{"arch": "unet", "model": "model that predicts nearness at each pixel", "dataset": "larger renderings of crowded toy scenes", "train_examples": 45211, "image_size": 48, "crop_scale_min": 1, "horizontal_flip": false, "norm": "groupnorm", "activation": "silu", "weight_standardization": false, "pixel_unshuffle": 2, "widths": [64, 128, 192, 256], "blocks_per_level": 2, "block": "bottleneck", "attention": false, "upsampling": "nearest_conv", "loss": "mse", "targets": "nearness", "init": "torch_default", "residual_init": "none", "optimizer": "adamw", "lr": 0.0031, "beta1": 0.85, "beta2": 0.999, "eps": 1e-08, "grad_clip": 0.5, "l1_shrink": 0.03, "ema_decay": 0.995, "steps": 12400, "batch_size": 256, "epochs": 70.2, "lr_schedule": "wsd_sqrt", "decay_fraction": 0.2, "final_lr_fraction": 0, "warmup_steps": 620, "weight_decay": 0.0}
Rows from block 9, named by matrix and row number. Each number is 128 + 24 x the weight over its row's rms, rounded and kept within 0 to 255. All counts start at 0. Numbers have three digits each. After the name is the row's rms in percent of the matrix's.
# convs1: 3x3 conv (model.decb.0.1.convs.1.weight, 96x96x3x3), inputs 24-47, a 3x3 kernel for each
convs1.15 100:128128128128128128128128144128128128128128128128128128128128128128128128128128128128128128128128128128230242128128128128128128128128151128128128128128128128128128128128128128128128130209242128128128128128128128128128128128128128128128128128128128128128117125000128081055128128128128128128128142184128128128128128128128128128128128128128128132128208233128128128128128128128128128128128128128128128128128022128128128128128128148240222128128128128128116128126117128128128128128128128128128106128102061046000128128128128128128128128128128128128084111018128128094128128128128128128128128000128092071128128128128128128128128128128128128128128128128128128
convs1.16 176:128089128128128128149207183128128128128128128128128128128128128128128128128128128128069128128128167213255228128090128128128128150205179128128128128128128128128128128055128128128153191255211128128128128128128128128128128128128128128128128128128128128110128125076123062090128101128128128161198248216128128128128128128128128128128061128128128169180242206128128128128128128128128128128128128128128128149174149128127128128128128128204149128128109128128090110062102128128128128128128128128128128128128098087069121090105128110128151128128145178132128128128128124128128128128128128090113123069108057090128128128129128167128186161128128128153128141128128128
convs1.17 023:128128128128128128128128128128128128128128128128128128128128128128128128128128128128128128128128128128128128128128128128128128128128128128128128128128128128128128128128128128128128128128128128128128128128128128128128128128128128128128128128128128128128043000019128000128128128128128128128128128128128128128128128128128128128128128128128128128128128128128128128128128128128128128128128128128128128128128128128128128128128128128128128128128128128128128128128128128128128128128128128128128128128128127084101128128128128128128128128128128128128128128128128000128128128128128128128074024037127000128128128128128128128128128128128128128128128128128128128
convs1.18 233:128128128138128128141133130211192191215195192191198179128128128130128128128128128128128128169139155194194179128128128152128144149141139122128128127128128128128128137128128200166181198198194128128128128128128128128128128128128128128128128128128128128128111128119128123128128128128160130149160150146128128128130128131128128128128128128139128129163157158219194221241219222201211193134128128146128162128128128169135154230215218193204174128128128107127117120113128128128128128128128128128128128128128128128128128128128128128128153128140128128128128128128128128128128128128128128128122128128128125128128128128136128131128128128128128128163128128128128128
convs1.19 074:128128128128128128128128128128128128128128128128128128128128128128128128128128128128128128128128128128128128128128128128128128128128128128128128128000128128128128128128128128128128128128128128128128128128128128128128128128128128128128128128128128128088075000001128128128128128128128128128128128128128128128128128128128255128128128128128128128128128128128128128128128128128128128128128128128128128173217196128128128128128128128128128128128128098000059128128128128128128128128128128128128128128128128049128128128128128128128128128128128157128128128128128000128128128128128128113085000018128128128128128128128128128175166242128128128128128128128255128
convs1.20 060:128128128128128128128128128128128128128128128128128128128128128128128128128128128128128128128128128128128128128128128128128128128128128128128128128072128128128128128128128128128128128128128128128128128128128128128128128128128128128128128128128128128128110075060128000128128128128128128128128128128128128128128128128128216157128128128128128128128128128128128128128128128128128128128128128128128128251196255128128128128128128128128128128128128128128128128000128128128128128128128128128128128128128028000036128128128128128128128128128128178128128128128128000128128128128128128128128128118127000128128128128128128128181184255128128128128128128128255128
convs1.21 156:128103128128128128168206179128128128128128128128128128129128128128128128128128128128096128128128189218255198128103128128128128167209178128128128128128128128128128128067128128128183208244192128128128128128121128128128128128128128128128128128128128128119128128083128083100128122128128128188208241203128128128128128128128128128128091128129128196194226190128128128128128128128128128128127128155128128128180146128128128128128128144206152128128117126128078119072106132128128128128128128128128128128128078069039128098106128108128139128128128153128128128127128125128128128128119128092105127056111064091128128128147128186138202188131128128138128128128128128
convs1.22 094:128128128128128128153138137128128128128128128128128128128128128128128128128128128128128128215128132200163148128128128128128128142128129128128128147131128128128128128128128168128128190149145128128128128128128128128128128128128128128128128128128128127063100132000134127082128128128157128128191149161128128128128128128128128128128128128195128130193157158128128128128128128128128128128128128128128128128128135128128128128128128183172160128127113126130017127127117128128128128128128128128128128128128137128000127127128128128128128128128128128128128127100150128128128128128128127080120135000129127100128128128128128128128128222128128128128128128128128128
convs1.23 117:128128128128128128128128128128128128128128128128128128128128128128128128128128128128128128128128128128128128128128128128128128128128128128095128128000128128128128128128128128128128128128128128128128128128128128128128128128128128128128128128128128128079022000000128128128128126128128128128128128128128128128128128128128128128128128128128128128128128128128128128128128128128128128128128128128024128128128128128128128128128128128128128128128128118060061128128128128128128128128128128128128128128128075027054128128128128128128128128128128128128128000128128000127128128128128128122091033000128128128128128128128000128128128128128128128128128128128128128
convs1.24 040:128128128128128128128128128128128128128128128128128128128196128128128128128128128128128128128128128128128128128128128128128128128128128128128128128128128128128128128128128129128128128128128128128128128128128128128128128128128128128128128128128128128128128128128128128128128128128255174255129128128175255164128128128128128128128128128128128128128128128128128128129141128128128128253255154128129128128128128128128128171128128128128128128128128128128128128128128128128128128128128128128128128128128128128128128128128128128128128128128128128128128128128128128128128128128128128128128128128128128128128157129205129138130128128255255255128128128128128128
convs1.25 057:128128128128128128128128128128128128128128128128128128128128128128128218128128228128128128176128235128206202128128128128128128128128128128128128128128128128128128128116128205128238145220220128128128128128128128128128128128128128128128128128128125127128031128070000000006128128128202128238142202214128128128128128167128128132128128128143128200128128128128128128128128128128128128166128193128128129128128128128128128162128188128169140126127128102128127027025067128128128128128128128128128128128128128128128049049081128128128128128128128128128128128128128128128128128128125127128070128107000000005128128128255128215128179186160128215128128174128128128
convs1.26 049:128128128128128128128128128128128128128128128128128128149255255128128128128128128128128128128129160149255169128128128128128128128128128128128128128128128128128128128128128129128157141255161128128128128128128128128128128128128128128128128128128127128128113128128017000082128128128179128249128180146128226175128128128128128128128128128128129129128133128128128128128128128128128128128128167128128128128128128128128128134128148128128128128128128128128128084009127128128128128128128128128128128128128128128128041020128128128128128128128128128128128128128128128128128128128128128128128128128032000116128128128219128186171211220128128163128128128128128128
convs1.27 072:127128127127128127142133141127128128127128127127128128127128127127128127127128127127128127179128188163142128127128127127128127128128128102128109122040074128118127127128127169128186161137128128128128128128128128128128128128128128128128128128128053114126023014000091018047127128127127128194144144140127128127127128127127128128127128127140128181167148140128128128127128127127128128127125127127128127125128127127128127127128127146154135054119127035074071119096128127128128127128128127128128118127128032021004127112127127104127127128127126128127072090084095013054128084118016117127015063027093063095127128127127128127124128127127128127127128127127128127
convs1.28 083:127128126128128127134128148128128127128128127127128127127128127128128127127128127128128126176128243217180191127128126128128127127128130128127076128096089128093095128106126159128228213175195128128128128128128128128128128128128128128128128128128092124079078095016070007029127128126128128217167137196127128127128128127128128127127128126136128211218177208128128127128128127127128127127128126127128127127128127128128126128128127185180192101124087101127072097079097128128127128128127128128128128127121063076046112096103127128126128128127127128127071119021128054057127065106096124082065120031079050062127128126127128126127128126127128126128128127127128127
convs1.29 070:128128128128128128128128128128128128128128128128128128128238184128128128128128128128128128214128255238255253128128128128128128128128128128128128128128128128080128128128128215128255218229247128128128128128128128120128128128128128128128128128128123128128112128106054000058128128128241128255140130194128185130128128128128128128128128128128128175144139171128128179128128128128128128128128204128128128128128128128128128128128151128128128128128128127128128078027099128128128128128128128128128128128128128128128068037117128128128128128128128128128128128128128128128128100128126128128110128120042000062128128146195128201128128158128128199128128128128128128
convs1.30 095:127104127127128127130150143127128127127128127125128127127128127127128127125128127127118127127128230211241191127097127127128128125129128128128128128128128128128128127072127127128233201235198128128128128128128128128128128128128128128128128128128000128128043112055057016022127097127127128177149202179127128127127128127126128127127099127127128196202224200127128128127128127125128127127128127127128127124128127127128127127128131131182160004128128077128106102096118127128127127128128127128127124128128035094093090079083127128127127128127124128127120128128128099128128113128000128128049128081074058069127123127127128127123128128127128127127128127125128127
convs1.31 104:127090127127128127133128128127128127127128127124128127127128127127128127124128127127128126143128190179156134127084127127128127124128127127128130128128128127127127127085126139128193172151138128128128127128128128128128128128128128128128128128128000128130026114091057024023127088126127128154144139134127128127127128127125128127127100126127128167180157149127128127127128127124128127126109126127128127123128127126128126127128127126128128000128135058127127099099112127128127127128127126128127091128128026086100090083083127098126127128127124128127092128130120095128127102118000128132031127112070063067126092126127128127123128127127127126127128127124128127
convs1.32 064:132128127128128127128128128128128127128128127128128127128153127128128128128128128152128127255128255254172221130128126128128127128128128128127128128127113127127127151128127255128255255166228128128128128128128128128128128128128128128128128128128094127117100127079066080033152128127255128255154128169128128127128128128128128128146128127218128229196128189128128127128128127128128127129128127128128127128128128128128127136128127128128127102127121067127067063096049128128127128128128128128128128127128060127124110119090128128127128128128128128128121127128128127122127104126098127122071127078027071009139128127182128156128128127128128127128128128128128128
convs1.33 052:128128128128128128128128128128128128128128128128128128128255153128128128128128128128128128146128161147148128128128128128128128128128128128128128128128128128128128128128128229128222170148128128128128128128128128128128128128128128128128128128128128128128128127126127123127128128128254128255128128128160255184128128128128128128128128128128128128128128128128128128128128159128128128185184255128128128128128128128128128255129255128128128128128128128128128128127128128128128128128128128128128128128128128128128128128128128128128128128128128128128128128128128128128128128128128128128128128128127127127145128209217128183128128128239255255128128128128128128
convs1.34 071:128128128128128128128128128128128132128128128128128128128143128128128128128128128128128128235128255255255255128128128128128128128128128128128128128128128128022126128128128240128255231242255128128128128128128128128128128128128128128128128127128128128128119128083055000074128128128239128255128128172128128128128128128128128128128128128128128166172152213128128217128128128128128128128128128128128128128128128128128128175128190128128128128128128128128126112078124128128128128128128128128128128128128128128128107075127128128128128128128128128128128128128128128128128091127128128128128128102078034110204128202200128181128128134171128149128128128128128128
convs1.35 132:128116128128128128129177160128128128128128128128128128128128128128128128128128128128094128128128193230255241128104128128128128128157143128128128128128128128128127128071128128128187216255247128128128128128128128128128128128128128128128128128128124128060077101043068035054128112128128128151159237210128128128128128128128128128128090128128128166212255237128128128128128128128128128128128128128128128128128128128128128128128141150229191128128128113128101103095126128128128128128128128128128128128128091125108097087097128128128128128128128128128128128128128107111128117128128128077096128078083067088128128128128128128128177178128128129128128128128128128
convs1.36 070:128128128128128128128128128128128142128128128128128128128180128128128128128128128128128128252128255243238228128128128128128128128128128128128128128128128128065128128128128255128255224206231128128128128128128127111128128128128128128128128128128125128128106128103053000059128128131255128255129128153128204128128128128128128128128128128170128195153128148129128252128128128128128128128128131128128128128128128128128128142128162128128128128128128126128128080044107128128128128128128128128128128128128128128128070050123128128128128128128128128128128128128128128128128099128127128128114128120049008073139128188222128199128128128135128180128128128128128128
convs1.37 129:128122128128128128128141141128128128128128128128128128128128135128128128128128128128095128128128194232255255128118128128128128128134132128128128128128128128119128128074128128128188211255255128128128128128128128128128128128128128128128128128128128128106071106048054026049128121128128128160152213208128128128128128128128128128128088128128128160171230223128128128128128128128128128128128128128128128128128128128128128128128154152217193128128128114128105093086112128128128128128128128128128128128128122128128084076091128128128128128128128128128128128128128128128128105128128128115098128086071059077128128128128128138128173194128128128128128128128128128
convs1.38 065:128128128128128128128128128128128128128128128128128128128128156128128128128128128128128128248128255130185154128128128128128128128128128128127128128128128128069128128127128255128255133194188128128128128128128128128128128128128128128128128128128120126113065109000051000012128128128255128255128128128155128128128128128128128128128116128147128201128128128128128128128128128128128128128128129152128143128128128128128128255128255128128128126126117126127095120072122128128128128128128128128128128127128128128128116075128128128128128128128128128128128127128128128128128127128123126118118127069079023065128128190250128246128128141128128128130128128128128128
convs1.39 107:128128128128128128128128128128128128128128128128128128128128128128128128136255128128128128128128128128128128128128128128128128128128128128128128128000128128128128128128128128128128128128128128128128128128128128128128128128128128128128128128128128128128128124128128128128128128128128128128128128128128128128128128128128255128128128128128128128128128128128128128128128128128128128128128128128128128128238128128128128128128128128128128128128128128070128128128128128128128128020128128255128128128128128128128128128128128128128128128128128128128128128128128000123128166128128128128128069094128128128128128128128128128128128158128128128128128128128202128
convs1.40 047:128128128128128128128128128128128128128128128128128128128128128128128128128000128128128128128128128128128128128128128128128128128128128128128128128128128128128128128128128128128128128128128128128128128128128128128128128128128128128128128128128127127128128128128128128128128128128128128128128128128128128128128128128128002128128128128128128128128128128128128128128128128128128128128128128128128128128128128128128128128128128128128128127127128128128128128128128128128128128128128128128128128128128128128128128128128128128128128128128128128128128128128128128128128128128127127128128128128128128128128128128128128128128128128128128128128128128128128128
convs1.41 103:128128127128128128126128149128128128128128128127128127128128127128128128127128127127128127155128255252255250128128127128128128126128144128128103128101118128092117127086127151128254253255255128128128128128128128128128128128128128128128128128128127125094091112049051000039127128127128128216180198246128128127128128128127128127127128127130128219212220237128128128128128128127128127127128127128128127126128127128128127128128138177211218128126095107128082083061091128128128128128128128128127128127123080116100096074095127128127128128128127128127091127047128053075128068119127125092089128060059027053127128127128128135131165184127128127128128128127128127
convs1.42 045:128128128128128128128128128128128128128128128128128128229255150128128128128128128128128128128128128128128128128128128128128128128128128128128128128128128128128128128128128128128128128128128128128128128128128128128128128128128128128128128128128128128128128128128128128128128128128200128215128128128150255203128128128128128128128128128128128128128128128128128128128128129128128128181221255128128128128128128128128128142128129128128128128128128128128128128128128128137128128128128128128128128128128128128128128128128128128128128128128128128128128128128128128128128128128128128128128128128128128128201216234159128129158128129255255255128128128128128128
convs1.43 062:128128128128128128128128128128128128128128128128128128148255186128128128128128128128128128128128128128128128128128128128128128128128128128128128128128128128128128128128128128128128128128128128128128128128128128128128128128128128128128128128128128128128128128128128128128128128128246129239144128134194255202128128128128128128128128128128128128128128128128128128128128128128128128216255245128128128128128128128128128129128128128128128128128128128128128128128128128128128128128128128128128128128128128128128128128128128128128128128128128128128128128128128128128128128128128128128128128128128128128144132161196128144207128173255255255128128128128128128
convs1.44 063:128128128128128128128128128128128128128128128128128128128128156128128212128128128128127128153128227134255238128128128128128128128128128128128128128128128128124128128086128172128209137255255128128128128128128128128128128128128128128128128128128128127127059128035000000002128128128152128197128156167128128134128128178128128128128109128128128181128149153128128128128128128128128128128128128128128130128128128128128128149128205128165134128127127128128128071036114128128128128128128128128128128128128128128128045013072128128128128128128128128128128128128128128128128120128128127127127128104018000055128128128185128169128128138204128211128128179128128128
convs1.45 100:128128128128128128128128128128128128128128128128128128128128128128128128157255128128128128128128128128128128128128128128128128128128128128025128128000128128180128128128128128128128128128128128128128128128128128128128128128128128128128128128128128128128128125091128128128128128128128128128128128128128128128128128128128255128128128128128128128128128128128128128128128128128128128128128128128000128128128128128128128128128128128128128128128128128118128128128128128128128128032128128255128128128128128128128128128128128128128128128128128128128128108128128000128128162128128128128128111100128128128128128128128128128128128128128128128128128128128128128
convs1.46 079:128128127127128127127128127128128128127127127127127126128128128128128128127255127127128126126127123127127126128128127127128127127128127128128128128000128128128128127127125126127124127127126128128128128128128128128128128128128128128128128128128103042083128024042128129129127128127126127124127127126128128128128128127128159128127127126126127124127127126128128128127127127127127126127128126127127125127127126127128127126127125127127126128124128095003063128128128128128128128128128128128128128128128128084128128128128128128128128128127127128127128128128128000128128128128124090116068000006128129129128128127126112125127127163128128128128128127128253127
convs1.47 111:128128128128128128128128128128128128128128128128128128128128128128128128128128128128128128254128255255255255128128128128128128128128128128128128128115128128060128128128128244128255231255255128128128128128128128113128128128128128128128128125128128128128122128110047000069128128128222128255146152209128128128128128128128128128128128128168128224184194229128128128128128128128128128128128128128128128128128128128128128169128189169197185128128128128128128079042110128128128128128128128128128128128128128128128088053114128128128128128128128128128128128128128125128128059128128128128128128122056007082128128128196128176130128175128128128128128128128128128
convs1.48 057:128128128128128128128128128128128128128128128128128128128128128128128128128128128128128128128128128128128128128128128128128128128128128128128128128128128128128128128128128128128128128128128128128128128128128128128128128128128128128128128128128128128128128128128128128128128000128128128128128128128128128128128128128128128128128128128128128128128128128128128128128128128128128128128128128128128128128128128128128128128128128143128129128128128128128128128128128128128128128128128128128128128128128128128128128128128128128128128128128128128128128128128128128128128128128128128128128128128128128128050000097128128128128128128128128128128128128128128128
convs1.49 226:128149130128128129128128128128130128128128128128128128128128128128128128128128128155198166128128131128128128128129128128128128128128128128128128128128128128132128162204171128128131128128128128128128128128128128128128128128128128128128128128128128123128128128125128169128159197168137128146128128128128129128128128128128128128144177150128128130128128128128128128128131128128128128128170128128128128128128128145182153128128129128128128128125128128128128128133128128132128128128128128128128128128128128134128128128128128128128128128128128128128128128128128132128128149128128124128128128126128145128168193172141128146128128128128169128128128128128128128
convs1.50 084:128128128128128128128128128128128128091110128066098111128128128128128128128128128128128128128128128128128128128128128128128128128128128128128128128128128128128128128128128128128128128128128128128128128128128128128128128128128128128128128128128128128128128128128128128128128128128128128128107119128128128128128128128128128128128128128128128128128128128128128128060082105038072086128128128128128128128128128128128128128128128128128128128128128128128128128128128128128128128128128128128128128128128128128128128128128128128128128128128128128128128128128128128128128128128128128128128128128128128128128128128128128128128128128128128128128128128128128128
convs1.51 057:128128128128128128128128128128128128128128128128128128128128128128128128128128128128128128128128128128128128128128128128128128128128128128128128128128128128128128128090128128128128128128128152148129128128128128127128128128128128128128128128128128128128128128128128031128128128128128128128128128128128128128128128128128128128128128128128128128128128128128128128128128128128128128128128128128128128128128128128128128128128128128128128166179136128128128128128128128128128128128128128128128162155128128128128128063128128128128128128128128128128128128128128128128128128128148135128128128128128128128128128128128128128128128128128128128128128128128128128
convs1.52 073:128128128128128128128128128128128128128119128072092106128128128128128128128128128128128128128128128128128128128128128128128128128128128128128128128128128128128128128128128128128128128128128128128128128128128121110124128128128128128128128128128128128128128128128128128128128128128128110128069084105128128128128128128128128128128128128128128128128128128128128128113108127012050069128128128128128128128128128128128128128128128128128128128128128128128128128128128128128128128128128128128128128128128128128128128128128128128128128128128128128128128129128128128128128128128128128128128128128128128128128128128128128128124043059128128128128128128128128128
convs1.53 042:128128128128128128128128128128128128128128128128128128128128128128128128128128128128103128128128128128128128128128128128128128128128128128128128128128128128128128127009112128128128128128128128128128128128128128128128128128128128128128128128128128128128128128128128061128128128128128128128128128128128128128128128128128128128128128128128128128128128128128128128128128128128128128128128128128128128128128128128127128128128128128128128130164129128128128128128128128128128128128128128128128128128128128128128128102128128128128128128128128128128128128128128128128128128128128128128128128128128128128128128128128128128128128128128128128128128128128128128
convs1.54 010:128127128127127127128128128128128128128128128128128128128128128128128128128128128127127127127127127128128128128128128128127128128128128128128128128128128128128128127127127127127127128128128128128128128128128128128128128128128128128128128128128128129128129129129128128128127127127127127127128128128128128128128128128128128128128128128127127128128128128128128128128128128128128128128128128128127128128128128128128128128127128128128128128128128128128128128128128128128128128128128128128128128128128128128128128128128128128128128128128128128128128128128128128128128128128128128128129129129128128128128128128127127127128128128128128128128128128128128128
convs1.55 006:127127127128127128128128128128128128128128128128128128128128128128128128128128128127127127127127127127127127127127127128127128128128128128128128128128128128128128127127127127127127127127128128128128128128128128128128128128128128128128128128128129129129129129129128128128127127127127127127127127127128128128128128128128128128127127127127127127128128128128128128128128128128128128127127127127127127128127127127127127127127127128128128128128128128128128128128128128128128128128128128128128128128128128128128128128128128128128127127127128128128128128128128128128128128128129129129129129129128128128128127127127127127131127128128127128128127128128128128
convs1.56 012:128128128128128128128128128128128128128128128128128128128128128128128128128128128128128128128128128128128128128128128128128128128128128128128128128128128128128128128128128128128128128128128128128128128128128128128128128128128128128128128128128128128128128128128128128128128128128128128128128128128128128128128128128128128128128128128128128128128128128128128128128128128128128128128128128128128128128128128128128128128128128128128128128128128128128128128128128128128128128128128128128128128128128128128128128128128128128128128128128128128128128128128128128128128128128128128128128128128128128128128128128128128128128128128128128128128128128128128128
convs1.57 090:128128128128128128128128128128128128099111127045071086128128128128128128128128128128128128128128128128128128128128128128128128128128128128128128128128128128128128128128128128128128128128128128128128128128128128128128128128128128128128128128128128128128128128128128128128128128128128128128100107127128128128128128128128128128128128128128128128128128128128128128090103114019054070128128128128128128128128128128128128128128128128128128128128128128128128128128128128128128128128128128128128128128128128128128128128128128128128128128128128128128128128128128129128128128128128128128128128128128128128128128128128128128128097123128128128128128128128128128
convs1.58 091:128128128128128128128128128128128128128128128128128128128128128128128128128128128128128128128128128128128128128128128128128128128128128128128128128164128128168128128128128128128128128105128128128128128128128128128128128128128128128128128128128128128128128128128128128128128128128128128128128128128156128128134128128128128128128128128128128128128128128128128128128128128128128128128128128128128128128128128128128128128128128128091128087083098128128128128128128128128128128128128128128128128128128128128128128128128136158129151128131128128128255247255252255255134193129101106127128128128128128128128128128128128128150128131128128128128128128128128128
convs1.59 030:128128128128128128128128128128128128128128128128128128128128128128128128128128128128128128128128128128128128128128128128128128128128128127104128083072127128128128128128128128128128128128128128128128128128128128128128128128128128128128128128128128128128128128128128128128128128128128128128128128128128128128128128128128128128128128128128128128128128128128128128128128128128128128128128128128128128128128128128128128128128128128128128128128128126127128128128128128081128128128128128128128128128128119085126128128128128128128128128128128128128128128128128128128128128128128128128127128128128128128128128128128128128128128128128128128128128128128128128
convs1.60 067:128128128128128128128128128128216128128178128128128128128128128128128128128128128128128128128128128128128128128131128128128128128128128128083128128128128128128128128128128128128128128128128128128128128128128128128128128128128128128128128128128128128128128129128222255140128128128128128128128128128128128128128128128128128128128128128128128128128128128128205128128171128128128128128128128128128128128128128128128128128128128128128128128128128128128128128128128000000000128128128128128128128128128205255167217246136128128128128128128128128128128128128128128128128128128128128128128128128171255147128128128128128128128128128128128128128128128128128128
convs1.61 020:128128128128128128128128128128128128128128128128128128128128128128128128128128128128128128128128128128128128128128128128128128128128128127125127128128128128128128128128128128128128128128128128128128128128128128128128128128128128128128128128128128128128128128128128128128128128128128128128128128128128128128128128128128128128128128128128128128128128128128128128128128128128128128128128128128128128128128128128128128128128128128128128128128128128128128128128128128128128128128128128128128128128128128128128128128128128128128128128128128128128128128128128128128128128128128128128128128128128128128128128128128128128128128128128128128128128128128128128
convs1.62 111:128128128128128128128128128128128128128128128128128128128128128128128128128128128138182128128128128128128128128128128128128128128128128026005050128128128128128128139178128128128128128128128128128128128128128128153128128128128128128128128128128127101128128128128128255128128128128128128128128128128128128128128128128128128128128128128128128128128128128128128128128128128128128128128128128128128128128128128128128128128128128128128128110077128128128128128255128128128128128128128128128128128127128128128128128240128128128128128128128128128128074060103128128128128128128128101128128128128128255128128128128128128128128128128128128128128128128128128128
convs1.63 029:128128128128128128128128128128128128128128128128128128128128128128128128128128128128128128128128128128128128128128128128128128128128128028000081085126128128128128128128128128128128128128128128128128128128128128128128128128128128128128128128128128128128128128128128127128128128128128128128128128128128128128128128128128128128128128128128128128128128128128128128128128128128128128128128128128128128128128128128128128128128128128128128128128128128128128128128128128063128128128128128128128128128128084099115128128128128128128128128128128128128128128128128128128128128128128128128128128128128128128128128128128128128128128128128128128128128128128128128
convs1.64 055:128128128128128128128128128128128128128128128128128128128128128128128128128128128128128128128128128128128128128128128128128128128128128128128128128128128128128128128128128128128128128128128128122127128128128128128128128128128128128128128128128127128128128128128128187128128128128128128128128128128128128128128128128128128128128128128128128128128128128128128128128128128128128128128128128128128128128128128128128128128128128128128128098099104128128128128159128128128128128128128128128128090102121128128128128128128128128128128128128128128128128128128128128128128128128119128128128128128128140128128128128128128128128128128128128128128128128128128128
convs1.65 007:128128128128128128128128128128128128128128128128128128128128128128128128128128128127127127127127127127127127128128128128128128128128128128128128128128128128128128127127127127127127127127127128128128128128128128128128128128128128128128128128128129129129129129129128128128127127127127127127128127127128128128128128128128128128127127127127127127128127127128128128128128128128128128128128128128127127128127128128128128128128128128128128129129128129129128128128128128128128128128128128128128128128128128128128128128128128128128128128128128128128128128128128128128128128128129129129129129129128128128128127128128127127128127128128128128128128128128128128
convs1.66 027:128128128128128128128128128128066128128128128128128128128128128128128128128128128128005128128128128128128128128127128128128128128128128128128128128128128128128128119000101128128128128128128128128128128128128128128128128128128128128128128128128128128128128128128128012128128128128128128128128128128128128128128128128128128128128128128128128128128128128128128128128128128128128128128128128128128128128128128128085128128128128128128128128128128128128128128128128128128128128128128128128128128128128128128128128087128128128128128128128128128128128128128128128128128128128128128128128128128128128128128128128128128128128128128128128128128128128128128128
convs1.67 006:128128128128128128128128128128128128128128128128128128128128128128128128128128128128128128128128128128128128128128128128128128128128128128128128128128128128128128128128128128128128128128128128128128128128128128128128128128128128128128128128128128128128129129129128128128128128128128128128128128128128128128128128128128128128128128128128128128128128128128128128128128128128128128128128128128128128128128128128128128128128128128128128128128128128128128128128128128128128128128128128128128128128128128128128128128128128128128128128128128128128128128128128128128128128128128128128129129129128128128128128128128128128128128128128128128128128128128128128
convs1.68 095:128128128128128128128128128156187129128128128128128128128128128128128128128128128132186128128128128128128128128128128128128128128128128007000015128128128128128128176237157128128128128128128128128128128128128128130128128128128128128128128128128128128128128128128128255128128128128128128128128128128128128128128128128128128128128128128128128128128128128128128128128128128128128128128128128128128128128128128128130128128128128128128128128120128128128128128229128128128125128128128128128128128128128128130128128255128128128128128128128128128128061047070128128128128142128128128128128128128128255128128128128128128128128128128128128128128128128128128128
convs1.69 044:128128128128128128128128128128128128128128128128128128128128128128128128128128128128128128128128128128128128128128128128128128128128128128128128128128128128128128128128128128128128128128128128128128128128128128128128128128128128128128128128128128128128128128128128128128128128128128128128128128128128128128128128128128128128128128128128128128128128128128128128128128128128128128128128128128128128128128128128128128128128128128128128129128128128128128128128128128128128128128128128128128128128128128128128128128128128128128128128128128128128128128128128128128128128128128128128128128128128128128128181128128128128128128128128128128128128128128128128
convs1.70 007:127127127127127127128128128128128128128128128128128128128128128128128128128128128127127127127127127128128128127127127127127127128128128126125122128128128128128128127127127127127127128128128128128128128128128128128128128128128128128128128128128128128128129129128128128128127127127127127127128127128128128128128128128128128128128127128128127128128128128128128128128128128128128128128128128128128128128128128128128128127127128128128128128128128128128128128128128128128128128128128128128128128128128128128128128128128128128128128128128128128128128128128128128128128128128128128128129129128128128128128128128127127127128128128128128128128128128128128128
convs1.71 069:128128128128128128128128128128128128128128128128128128128128128128128128128128128128128128128128128128128128128128128128128128128128128010000059128128128128128128128128128128128128128128128128128128128128128128128128128128128128128128128128128128128128128128126128255128128128128128128128128128128128128128128128128128128128128128128128128128128128128128128128128128128128128128128128128128128128128128128128128128128128128128128128102059128128128128128255128128128128128128128128128128128127128128128128128246128128128128128128128128128128111091128128128128128128128128112128128128127128255128128128128128128128128128128128128128128128128128128128
convs1.72 034:128128128128128128128128128128128128128128128128128128128128128128128128128128128128128128128128128128128128128128128128128128128128128128128128128128128128128128128128128128128128128128128128128128128128128128128128128128128128128128128128128128000128128000101128128128128128128128128128128128128128128128128128128128128128128128128128128128128128128128128128128128128128128128128128128128128128128128128128128128128128128128128128128083128124005128128128128128128128128128128128128128128128128128128128128128128128128128128128128128128128128119128128000128128128128128039128100000087128128128128128128128000128128128128128128128128128128128128128
convs1.76 054:128128128128128128128128128129242128128128128128128128128128128128128128128128128128128128128128128128128128128128128128128128128128128128128128128128128128128128128128128128128128128128128128128128128128128128128128128128128128128128128128128115093128128128128129129128128128128128128128128128128128255128128128128128128128128128128128128128128128128128136128128128128128128128166255159128128128128128128128140128128128128128128128126124128128128128128128128128128128128128128128128128128128128128128128128128128128255128128128128128128128128128128128128128128128128121112128128128128128128128246247177128128128128128128128149128128128128128128128
convs1.78 030:128128128128128128128128128128128128128128128128128128128128128128128128128128128128128128128128128128128128128128128128128128128128128128128128128128128128128128128128128128128128128128128128128128128128128128128128128128128128128128128128128128128128128128128128128128128128128128128128128128128128128128128128128128128128128128128128128128128128128128128128128128128128128128128255128144129129128128128128128128130128128128128128128128128128128128128128128128128128128128128128128128128128128128128128128128128128128128128128128128128128128128128128131128128128128128128128128128128128128128128255129129128128128128128128165128129255128128128128
convs1.79 006:128128128128128128128128128128128128128128128128128128128128128128128128128128128128128128129129129129129129128128128128128128128128128128128128128128128128128128129128129128128128128128128128128128128128128128128128128128128128128128128128128128129128255246141126125125128128128128128128128128128128128128128128128128128128128128128128128128128128128128128128128128128128128128128128128128128128128128128128128128128128128128128128128128128127128128128127127128128128128128128128128128128128128128128128128128128128128128128128128128128128128128128128128128128128128128128128183159127126126125128128128128128128128128128128128128128128128128128128
convs1.82 009:128128128128128128128128128128128128128128128128128128128128128128128128128128128130129128129129129129129129128128128128128128128128128128128128128128128128128128130129128130129129129129129128128128128128128128128128128128128128128128128128128127128129126189127127127127129129128129129129129128129128128128128128128128128128129128128129128128129128128128128128128128128127000122128128128128128128128128128128128128128128128128128128127128128127161127128128127128128128128128128128128128128128128128128128128128128128128128128128128128128128128128128128128128128128128127128129127137127127127127129128128129128128129128128128128128128128128128128128
convs1.86 009:128128128128128128128128128128128128128128128128128128128128128128128128128128128129129129129129129128128128128128128128128128128128128128128128128128128128128128129129128129129129129128128128128128128128128128128128128128128128128128128128128126126126126127127127127127129128128129128128128128128128128128128128128128128128129129128128128128128128128128128128128128128128128128128128128128128128128128128128128128128128128128128128127127128127127127128128128128128128128128128128128128128128128128128128128128128128128128128128128128128128128128128128128128128128128127127127127127127127127127128128128129128128128128128128128128128128128128128128